{
  "horizontal_flip": false,
  "encoder_head_dim": 16,
  "encoder_layers": 6,
  "max_grad_norm": 1.0
}
Rows from block 3 of the image encoder of a small contrastive image-text model, named by matrix and row number. Rows with one number belong to one neuron. Each number is 50 + 10 x the weight over its row's rms, rounded and kept within 0 to 99. All counts start at 0.
Before each neuron's rows are labels from the 100 images, of 14848, where the neuron reaches its highest value: "responds to" is what is common among them; "lies over" is the class under the peak. Only what is clearly more common there than usual is listed. The data: drawn human figures in many poses.
# fc1: MLP up (encoder.blocks.3.mlp.fc1.weight, 1152x192), inputs 0-191
# fc2: MLP down (encoder.blocks.3.mlp.fc2.weight, 192x1152, transposed), outputs 0-191

responds to: lunging; red top
lies over: arm; head
fc1.378:58 46 41 35 41 31 62 37 61 42 65 53 41 43 51 59 36 36 34 40 65 50 62 58 59 55 69 48 63 55 44 42 59 51 44 53 48 61 46 54 42 46 46 39 67 57 64 60 42 51 34 40 46 66 62 45 51 55 55 42 45 61 38 59 37 47 38 41 53 53 41 42 60 62 44 38 63 51 43 64 46 54 56 48 67 62 48 51 39 53 58 44 56 60 61 42 46 51 54 47 66 48 30 58 49 17 43 57 61 36 47 56 49 45 44 38 58 46 56 38 55 61 51 54 60 11 53 66 54 53 37 54 42 35 35 39 60 48 50 45 61 54 65 35 54 45 63 56 54 32 59 61 45 51 40 48 53 53 56 46 67 43 57 56 45 75 49 63 51 55 43 42 57 63 47 58 35 67 44 60 43 36 50 41 48 55 47 35 55 48 35 60
fc2.378:47 50 44 47 65 42 63 58 52 66 52 48 54 48 55 36 65 49 56 52 46 45 56 60 58 40 29 54 38 62 40 45 40 34 62 48 58 39 35 49 59 39 51 55 60 59 69 47 52 53 64 54 50 61 63 53 67 48 61 40 51 42 53 42 73 47 58 58 53 41 57 59 44 54 30 59 48 44 46 53 42 53 48 54 44 66 60 52 47 53 42 52 55 47 38 43 33 48 58 61 44 45 41 53 51 63 55 46 36 28 60 40 59 48 63 56 49 38 45 50 39 69 61 49 53 66 71 36 60 33 41 43 58 63 52 60 52 53 46 34 35 30 30 63 57 43 55 36 36 36 53 57 54 70 45 60 52 27 30 56 45 29 63 56 37 51 44 38 59 36 61 49 68 64 52 43 45 38 50 52 55 50 43 69 37 39 57 46 42 55 59 44

responds to: lunging; pink top; arms up
lies over: arm; head
fc1.633:54 52 52 49 51 40 59 44 45 38 60 53 47 61 60 64 52 32 41 50 42 26 50 58 45 71 47 52 53 50 69 57 38 50 76 46 51 51 40 52 44 61 52 47 44 68 39 65 41 49 47 68 43 56 53 34 51 64 35 51 34 62 53 58 47 41 62 46 61 22 55 58 51 49 46 54 49 45 51 46 51 41 60 43 50 42 56 33 53 55 43 33 51 47 59 47 64 60 65 40 38 63 67 55 68 64 58 48 56 49 57 39 44 43 59 52 29 49 57 36 63 54 64 55 59 40 47 32 48 47 58 38 52 51 48 44 43 35 41 50 32 53 58 39 48 54 44 46 44 43 46 49 41 56 45 31 43 39 55 64 58 70 40 69 38 50 46 60 41 38 50 53 60 52 28 73 49 57 50 62 62 26 56 55 61 46 58 62 29 47 46 62
fc2.633:40 55 52 33 52 33 56 57 70 55 53 32 42 45 44 41 50 40 64 61 53 58 45 54 45 47 44 51 38 47 52 50 45 52 31 48 61 63 49 54 39 57 60 45 62 38 43 54 64 55 51 33 63 53 55 44 50 50 43 41 31 46 40 38 64 52 24 52 49 55 56 44 48 51 52 61 56 50 51 67 60 47 56 35 39 60 50 66 32 40 43 34 49 59 61 41 51 63 72 42 45 58 26 53 56 55 54 35 81 53 40 56 50 58 51 42 54 41 50 43 50 43 50 54 38 54 55 68 58 37 52 53 51 66 37 38 54 47 62 35 73 40 56 50 69 42 44 44 38 59 68 48 50 35 45 57 45 52 44 63 48 26 70 49 38 45 45 60 65 51 40 46 66 64 57 37 52 62 42 64 58 54 54 62 49 45 56 58 56 45 32 45

responds to: lying
lies over: leg
fc1.580:64 52 52 56 64 65 53 54 65 41 51 49 60 58 45 51 44 51 55 31 58 45 67 59 50 31 47 37 55 57 55 38 30 32 45 49 63 37 34 37 35 55 53 46 71 39 47 41 43 56 54 51 61 48 29 59 47 54 56 52 44 41 53 49 60 42 54 47 58 60 49 46 38 48 39 54 67 41 54 35 60 34 37 52 42 60 54 60 37 58 56 62 47 58 49 52 58 54 54 41 48 42 58 42 44 49 56 41 31 59 59 49 47 49 42 69 44 66 60 52 56 39 59 38 68 61 68 57 27 60 37 54 51 63 52 65 60 53 54 67 42 41 37 55 41 41 48 49 65 47 35 64 40 46 49 61 52 58 53 65 54 24 49 55 38 41 61 69 53 39 40 37 66 60 40 52 59 34 44 37 40 58 52 41 56 65 38 35 46 58 45 63
fc2.580:26 49 40 31 67 50 41 50 49 54 77 40 62 43 65 33 62 54 60 58 46 58 71 37 47 45 58 66 48 42 70 47 39 66 60 58 61 52 45 43 57 45 43 40 53 66 46 47 60 51 58 54 59 23 62 54 62 58 50 52 49 30 50 56 47 29 28 52 27 34 54 44 69 50 46 45 39 61 51 49 51 63 57 62 44 68 60 65 66 55 53 51 55 59 49 34 52 42 51 35 58 48 45 28 55 42 52 36 45 50 49 51 71 51 63 48 40 48 54 64 51 71 58 50 50 51 33 47 52 61 45 52 24 32 41 51 48 55 51 47 53 49 59 53 48 42 55 45 50 56 51 57 44 48 33 53 66 42 55 63 38 53 40 62 56 54 45 49 37 39 50 52 40 45 57 65 50 49 48 57 41 46 41 59 49 42 40 46 52 36 46 43

responds to: lying
lies over: head
fc1.662:50 50 49 54 49 47 54 26 53 41 72 47 55 35 40 56 55 53 41 71 68 61 51 58 51 44 45 52 54 47 39 62 49 45 52 60 62 30 56 57 56 44 45 31 56 45 35 73 47 41 47 42 51 38 58 61 53 46 42 63 63 48 52 46 66 32 32 45 42 27 58 49 52 72 54 50 46 46 23 58 45 35 62 53 45 46 51 43 44 60 52 44 52 66 35 60 47 47 51 65 50 68 44 59 39 70 45 51 49 60 62 46 69 57 40 44 33 52 39 62 50 62 51 42 50 36 66 43 57 61 57 50 54 35 44 48 49 51 50 59 57 36 56 42 71 48 60 53 62 58 42 51 53 44 37 47 42 64 49 56 49 47 38 55 61 36 39 57 50 50 54 32 45 43 49 44 40 53 61 34 55 48 26 55 24 56 57 67 59 44 57 50
fc2.662:64 60 55 50 67 47 55 74 43 42 33 45 49 44 38 56 26 54 56 44 45 67 50 41 56 65 60 64 50 53 43 48 41 44 38 52 44 33 51 57 56 59 57 41 52 34 58 29 34 55 42 43 58 58 54 49 61 57 48 39 67 50 59 31 57 54 49 66 39 44 34 53 42 65 59 49 65 52 63 63 46 47 43 44 76 52 46 55 56 53 46 62 54 61 49 49 44 47 71 63 53 46 48 51 29 55 61 44 66 51 56 60 42 34 43 52 41 40 58 48 71 41 46 39 47 45 61 48 52 37 58 56 39 47 46 60 58 54 67 34 40 39 44 29 35 33 27 67 49 54 30 46 48 55 47 46 66 47 48 40 54 64 54 30 48 55 65 59 31 61 57 46 55 63 51 50 38 43 42 43 43 52 59 51 48 49 42 60 54 54 51 38

responds to: lying
lies over: head
fc1.693:45 77 59 58 39 34 43 43 47 54 39 48 57 57 50 56 55 40 62 42 47 56 51 59 81 57 49 48 58 46 54 50 47 42 49 56 42 49 46 45 42 27 61 56 55 34 50 50 54 59 46 37 51 47 54 52 44 53 24 47 50 38 32 53 62 74 52 54 46 45 42 50 39 53 56 58 58 48 28 59 35 38 41 32 37 53 62 40 34 45 59 43 46 66 37 49 48 41 39 72 44 60 29 47 66 38 46 46 52 55 51 62 44 55 41 65 49 56 56 57 47 61 59 68 39 38 44 51 56 52 53 55 66 52 57 27 42 57 54 50 48 37 36 54 55 53 54 73 51 53 51 56 51 49 63 59 45 66 67 35 43 43 52 43 52 41 45 59 73 67 51 48 43 49 47 57 35 41 38 41 40 49 51 60 28 51 44 54 52 71 65 47
fc2.693:54 62 37 50 44 52 44 38 45 56 71 44 49 50 46 48 36 42 43 49 48 47 50 73 57 57 52 57 73 42 55 58 57 64 41 46 42 54 49 65 48 49 42 43 57 50 48 38 51 67 47 61 54 54 42 52 53 43 50 28 54 66 65 56 45 40 41 42 62 60 39 57 52 55 58 57 42 53 54 58 69 51 66 57 52 49 33 43 40 40 46 65 53 43 51 53 29 48 50 37 23 51 61 53 37 66 61 60 59 43 59 48 45 65 69 33 46 54 58 62 48 24 65 50 46 38 56 41 58 52 35 33 68 55 39 30 54 38 44 41 60 51 56 31 51 45 38 46 37 68 47 52 43 52 50 50 55 62 49 64 40 41 36 51 37 44 49 74 55 37 53 44 51 21 63 48 45 56 52 59 61 43 50 38 58 42 43 58 52 55 36 57

responds to: lying; black trousers
lies over: torso; head
fc1.765:63 47 49 50 72 41 61 49 47 36 61 45 38 36 55 40 53 54 51 69 47 71 56 52 60 51 47 35 52 55 64 42 50 51 40 41 72 34 62 37 39 58 52 52 52 51 49 43 57 46 42 42 66 57 27 38 46 33 38 46 57 49 56 34 63 67 37 40 47 42 38 60 44 68 49 29 39 49 46 59 62 47 39 30 53 66 46 61 49 76 46 57 44 56 50 48 53 35 41 48 48 60 54 53 51 57 47 55 51 45 57 56 50 48 66 49 52 59 67 41 62 54 63 66 42 49 64 56 41 54 34 49 39 56 47 52 41 59 60 50 40 65 65 37 70 57 44 36 54 35 43 56 63 14 47 64 55 41 46 51 48 46 48 60 55 37 39 41 41 58 50 49 37 55 51 56 61 55 48 33 60 45 43 41 52 66 51 54 43 59 48 38
fc2.765:50 44 55 55 71 46 57 49 58 55 57 47 37 47 45 52 46 43 49 37 55 41 46 36 52 53 50 54 39 55 43 52 47 50 36 54 63 60 43 36 51 42 62 43 60 51 54 54 25 44 40 58 46 55 60 47 62 44 28 47 63 34 32 47 55 34 49 45 33 51 37 46 54 52 52 63 51 56 54 45 42 47 57 49 64 54 63 54 33 48 33 67 53 68 44 46 58 43 53 48 28 39 56 52 60 44 59 69 69 54 48 64 64 60 73 43 51 65 44 43 32 42 46 68 52 52 54 63 39 44 55 45 46 54 36 37 42 61 40 52 40 58 58 51 72 53 35 35 48 68 40 56 40 33 55 58 42 56 78 54 51 37 45 58 52 43 34 38 40 51 59 33 66 47 45 50 57 53 53 66 52 41 62 62 69 62 33 50 45 51 61 56

responds to: lunging; yellow top; orange top
lies over: torso
fc1.427:56 63 28 50 50 47 43 46 54 52 53 42 48 55 44 53 51 61 65 46 45 26 43 49 39 54 48 40 43 53 49 28 67 54 39 58 42 57 55 56 41 53 65 34 38 46 53 52 74 52 55 56 53 45 49 36 53 55 51 36 42 50 54 48 29 41 37 67 66 49 45 60 61 50 47 44 62 55 51 55 43 41 59 37 73 37 48 45 62 50 63 70 40 46 52 44 48 60 48 65 63 59 38 36 65 64 58 54 50 50 44 52 43 67 59 47 56 37 49 31 54 47 55 49 54 37 44 59 28 48 37 40 33 54 34 73 50 45 53 41 59 41 53 48 42 51 33 33 40 43 58 67 52 45 51 35 44 47 42 46 49 58 50 63 52 63 53 68 43 39 59 52 60 64 73 66 56 67 38 47 54 61 67 54 55 44 31 63 53 39 40 49
fc2.427:53 46 50 53 49 47 50 64 51 48 55 54 51 48 34 41 62 57 50 51 52 76 77 51 55 50 48 26 65 45 65 63 45 52 35 30 50 56 63 69 44 65 47 55 58 46 63 36 41 62 50 48 43 61 51 56 52 63 60 45 43 66 52 56 51 65 48 34 40 60 55 40 60 59 32 64 49 48 44 70 42 36 58 53 51 49 58 51 32 39 45 39 60 61 52 52 38 58 58 46 37 50 59 66 32 58 54 46 30 51 53 54 52 57 46 46 33 45 46 74 39 52 46 59 38 55 59 54 65 50 48 41 65 43 42 40 59 57 37 63 44 56 47 37 26 46 56 61 36 33 53 36 67 49 56 40 34 27 46 50 52 51 64 43 50 48 53 38 60 52 57 41 50 31 40 46 46 42 44 56 41 53 53 46 32 49 39 48 52 63 52 46

responds to: lying
lies over: foot
fc1.357:61 30 39 43 44 46 36 50 37 46 49 57 53 56 65 40 52 51 50 49 56 37 49 42 53 55 51 50 38 40 58 38 30 43 60 15 41 60 66 55 58 27 48 65 42 67 37 43 56 37 64 47 52 41 58 34 54 52 64 41 41 54 44 40 65 47 57 52 44 42 63 38 61 68 47 51 48 61 46 44 49 50 64 44 48 62 42 54 60 62 58 30 34 43 50 55 57 57 46 46 55 56 50 44 60 36 49 40 43 62 40 37 75 51 36 61 53 41 44 54 43 56 56 54 53 52 57 49 37 57 51 62 29 58 52 64 41 39 43 48 56 49 57 48 63 37 58 52 51 69 50 37 48 51 48 42 33 62 61 45 61 58 58 58 42 57 41 50 54 64 59 47 40 57 66 65 22 77 43 47 59 43 61 56 47 67 56 54 45 51 47 45
fc2.357:68 54 44 46 46 51 44 46 43 58 39 39 56 47 56 56 52 29 59 42 28 64 47 39 47 47 61 50 71 68 51 43 50 56 45 68 54 55 37 65 64 52 50 65 51 52 57 36 55 60 33 65 59 36 49 58 67 50 48 46 50 42 55 42 59 51 41 41 78 47 57 59 64 67 54 43 46 56 44 30 45 56 58 42 65 35 53 47 32 51 54 54 49 54 42 47 44 48 60 31 66 58 47 36 43 57 49 57 64 50 59 26 61 45 39 53 61 38 51 68 42 55 55 42 62 52 51 52 42 42 24 61 54 38 30 43 49 53 40 51 31 50 64 44 49 56 59 32 42 47 44 53 36 44 41 61 64 63 50 58 52 51 61 43 53 47 40 34 47 37 42 71 55 46 58 63 40 55 61 68 35 43 41 40 45 39 48 48 54 51 58 47